Rows from block 8 of the image encoder of a small contrastive image-text model, named by matrix and row number. Rows with one number belong to one neuron. Each number is 500 + 50 x the weight over its row's rms, rounded and kept within 0 to 999. All counts start at 0. Numbers have three digits each. After the name is the row's rms in percent of the matrix's.
After each neuron's rows are labels from the 100 images, of 14848, where the neuron reaches its highest value: "lies over" is the class under the peak. Only what is clearly more common there than usual is listed. The data: rosettes with rotational symmetry.
# fc1: MLP up (encoder.blocks.8.mlp.fc1.weight, 384x96), inputs 0-95
# fc2: MLP down (encoder.blocks.8.mlp.fc2.weight, 96x384, transposed), outputs 0-95

fc1.226 110:452479385454519406537611590520474532478522507499540510568519539458521515465550474504500453469551409460563453427509499601491513503496566462493460518589539526544458524565537477448469468563533574474475471513469452583450517557456488503620502410418538512391608518482518558511488437419522475511
fc2.226 117:420518476442559451470517405569484576399479416509517528475531494510558514416514420529482454587479445485544471454437466486563510533540455586468514425484534444462533435453540500371491554489496487524462472566459485509411453458479502536534468511498580432475365587413528466511530551513442448485
lies over: rosette

fc1.377 116:559482432520469494483517491432540494585487585546457601545528602474505507402523516545567470467462435506515476548445551488503517477520567504384525482553475518457492504453408436449469510523470436509370561400550430493493527522454472432465475473476446553574485513509522416457538462431439605556
fc2.377 120:422427479537439432508521474532586505530504566542503510536474523604509554460486466569421439497450437544534505511590414473478445581465469547475544478529460475472531416546625518562502541504505520448481532476458456512545449497441517486475480508559527463709432445531534504517498522456529589508
lies over: rosette

fc1.134 088:478475447561467442604375482475506496621477539433520481539501472540482437584511443539570485510603512505417464422570545642540500468488432551484457501574476547506469475460520566555451491516506503460498519421474512527485488593441511509518487532536488495606469618428446528444462484475481507522
fc2.134 088:564522451487528451590549586519420445504541536503549629435518512515505517480461527501432481553496572517508476588544462566488525525466527471428456545412504566557482430516513405469443558491486570470468522412497520528401511569659462507457462529434514428486533515440427552538550492529499473537
lies over: rosette

fc1.95 109:464529502449469459427524488530465560567483502430460442503565553588471498493499577473458463456469509530404569388496483501557428569589531504429543474554499440479492454513434466469408441532549548598463534458476545571537549503505484581540508586562489509598563448582406488585531482474496482486
fc2.95 109:504493537566476560517531422519540505466531389477447463514469558428432519520420487499470573519543440454481554546584470513499525475528493402461548538514452589501521442465513485468652412567523424606399447570556510422444563527481496515501562535536480499497532564514469421529503530487487408503
lies over: backdrop

fc1.228 090:467454482514543522526532596586433489498577498540513426483587462447456579480504446497531503452513439444632606524620571480571567574484414500479504565568547550491471535533468580456466505480435522523474478539460445422497574529530448422504520487474539555460467579457482533492562499495490533576
fc2.228 075:501552429514522557532583542533607445517423563513516421395409460447531477456437479492499539468631606514380561520524520430468505442497444476539511565464478441445361563508550550479541471547500484498546532512499568537483501441482491552456542564545483446491485472441472456491545492523525511559
lies over: rosette

fc1.300 082:444519426480443520497570567556440510531503565415527449465528552470542550515583502511583474359518476495468464523427419557549558560516487497510483496599510534525591503458540567484454398459508509513514473492558433499486522526528507530396484431491476567421596542473488577479494414450562517416
fc2.300 084:494410531485569472563543502517492501568496607486388386492487510520461410435507525562490532459431439569540517541501462511512586554504536515421463526431483489440492585465430524548563579511412483490502480504631481482478478526396517454500492457518550455416484476471467406493490511458454576432
lies over: rosette

fc1.276 116:508438453392502465636553483482586521531497548507538481381529499472550507512511604476544517485490474493477465437482466438620425534564507539494426540416478518497509434608546487443473453466603481461519455467486480490474604580519480558490456496488598495506516525527515522486380488571475469518
fc2.276 199:453510497558507465467543458481431447452477496568508482464389507462450491485495471527479507559512529491497524622504541538456536529588467455519459418465492473421547511624457567513525531516478566460478432519451439454399584622516541433504449465440471542473451475447523486539490416560514568364
lies over: rosette

fc1.369 090:519511405489517502518497522489590505364632536445551504536535429542553443502546557545497459481419440477439529525447506521502486518495522538516594477509512457474509595503529624517483491559553498425552503453571519507557384519522485474486423508532475595457553493558458523453421576512551567440
fc2.369 102:547501492517592498532523508442556577493565504535451532499489520477485510491537610587464499450517479560489496408568571535578580451544561437484471520522579530463515437477489436457399419493468577527459506491458471446531363533390564468551509426497487484465509528599505474535449519447408479441
lies over: rosette

fc1.339 111:513431448482464465529518438455481498501527577491479598464535443501465522620525452491430515557469412560567482530406495496509447384453540601537418465546474551576497399488529494453549539440542558439523495559522465489587510524558534472515515479534517484632513589549507486516465479432526426539
fc2.339 108:493471584435626533452552434475454529476517493449517489397451558469571442541495483538485556463471538505514458400613502520513470466548434487437502445592457426479462506538578473514513520473525490537447536430472490438500606475499587457497537427509448500524584601524525507536590455534495450590
lies over: rosette

fc1.148 098:506545420507492538476439483584382447507417532541549421433461511507536490447537526468549455454456474390599441575498479506461558486456534508561477555570606571595482561527483519519467589473542528510455539476506527461507479521467527506470483543465546544572539409422516564463425489593507560445
fc2.148 096:485588450514514520534434428525444477497585515582531451608486573417541489501502485490468470373459552445478519564562489436572638545534469493439564513400485524458519571483507427635529498509508528558487485551504498508458500478500494468438469505494462515547530498545525497420468439464407555426
lies over: rosette

fc1.84 072:439459399536417575527573508453466465483458514480466515404562514380589487525565501486455546496424451454526494534522566471506511497446459474557461513589518508536449572485464505530580445494424478450545480553530396426431541491536562510506453548587420608476586526530484556513461543549462483511
fc2.84 073:537495465466611468539481559463470457537550521441544612600449520466494459444452451499473475535532466503547555518498583632554589540489512505453454482513499437497529567488535539622607454560549511504477502449609498617472449513464468537515553536575468557546546465535527452530476561531544521499
lies over: rosette

fc1.18 084:445446476549499516537500515501500495520478479502532523445503494493515531413485447471492563543364510491488498519554569559554541291383419548511512503543475473566481528494518432487539483614570521507505534482384457443543566498515533504461529491481490535540483572514555508579499423492492620516
fc2.18 089:476538431519456475586511531409502533544524481549536488457462457512463542487486436519421512578571497523624511525576532510491451485538466499514488461589494450493488470501502577640523465590515502581455507434430456607534574442473477570506570557552563448578511482527408505538575487497408519506
lies over: rosette

fc1.301 105:522493504516502453535566490499536492475507473565518479504464565537448539593447537550529399572490577484609511587471472548499543509494519557637497524564413476525473500439532566467521475520478515541543565548499558561507550595503540551449473382555477600518389503568579505453460435503538440516
fc2.301 100:538584503445471451570475531587499438478480394499486457486441431578478544439477508466530497492500456528531417462592451463560504573512527486548521510509605517516588448504530530518476492405586437504470561551517504443516535512404506453394575490451623481545562598440491503484526459481536476432
lies over: rosette

fc1.258 084:380486425542480517524453576568498488484534442432598454513461574484476473515456551537495474503444465492551446513503502559523421491494540580472429536514501532565480440458527506444519456562437468475441500613494511474557539461432540670553534503552533495575435560580477506521508579502498554408
fc2.258 083:549450447427606441500511498482469516545454416523620504464488536527475460557438499406508572515507481444395437486555468572489483519480459435525528445539423654497517483484487415437516465464508418434535470451412502490512578474476426467525504589451475522477551512477461525486473517423456577469
lies over: rosette

fc1.293 098:448444498414478494499537428501487509443528523520463480490573429542619518412572454474492518518551465491489506559583461582411452462591480536424482473513457484536428578522409442535481480539561576464499553444597495521520482567502464489610529527519518460526595548513579515432537391474512485467
fc2.293 091:555559434457482500541490501496537547534510472506517538660430503458498526538437489437488533545477519587457439557510464545619465507511548464594411454497613445465520515469522561555460499492504543584458425460519540426471474553514509463469466504475482526570548505636439452528499544513575399514
lies over: backdrop

fc1.318 090:451521493479510465621555501457582484430606525535440512372509548444587515551532448513497521433498443495551525453458554505522530504569480518526491556476557540481506559437478472510546502525704447494511439527548492473432519486507467470513488521500587548530473425492416484511475495609568455513
fc2.318 102:444531497502533462462662485467486475419507544523524484542521492593563540459563485504522434484540546525517543457464649527543422527459459466530541409499440454476465483527545538560442500520521535542508426536532560572438458516489501384445485395467476541503450503507461483530450564528457577613
lies over: rosette

fc1.122 129:483544457555495458469512538512607526549526511460469515556492531522356548431660463588491529419522542438522470550503553437599470479461468481486480546589495541522507578462544510486563550484460520507507445493585481521454576424454528425542529508423507593494534520502467543584520435536446544489
fc2.122 115:501516495515524433448603512438632523494451503507449549510499476448462510534518434488597454524492505543512508500565550468548537452564559425462485566545451490598472549501488460482543484509494452350496441572517424530541488505491565501502502612490475457541552403417499391421450483487500527413
lies over: rosette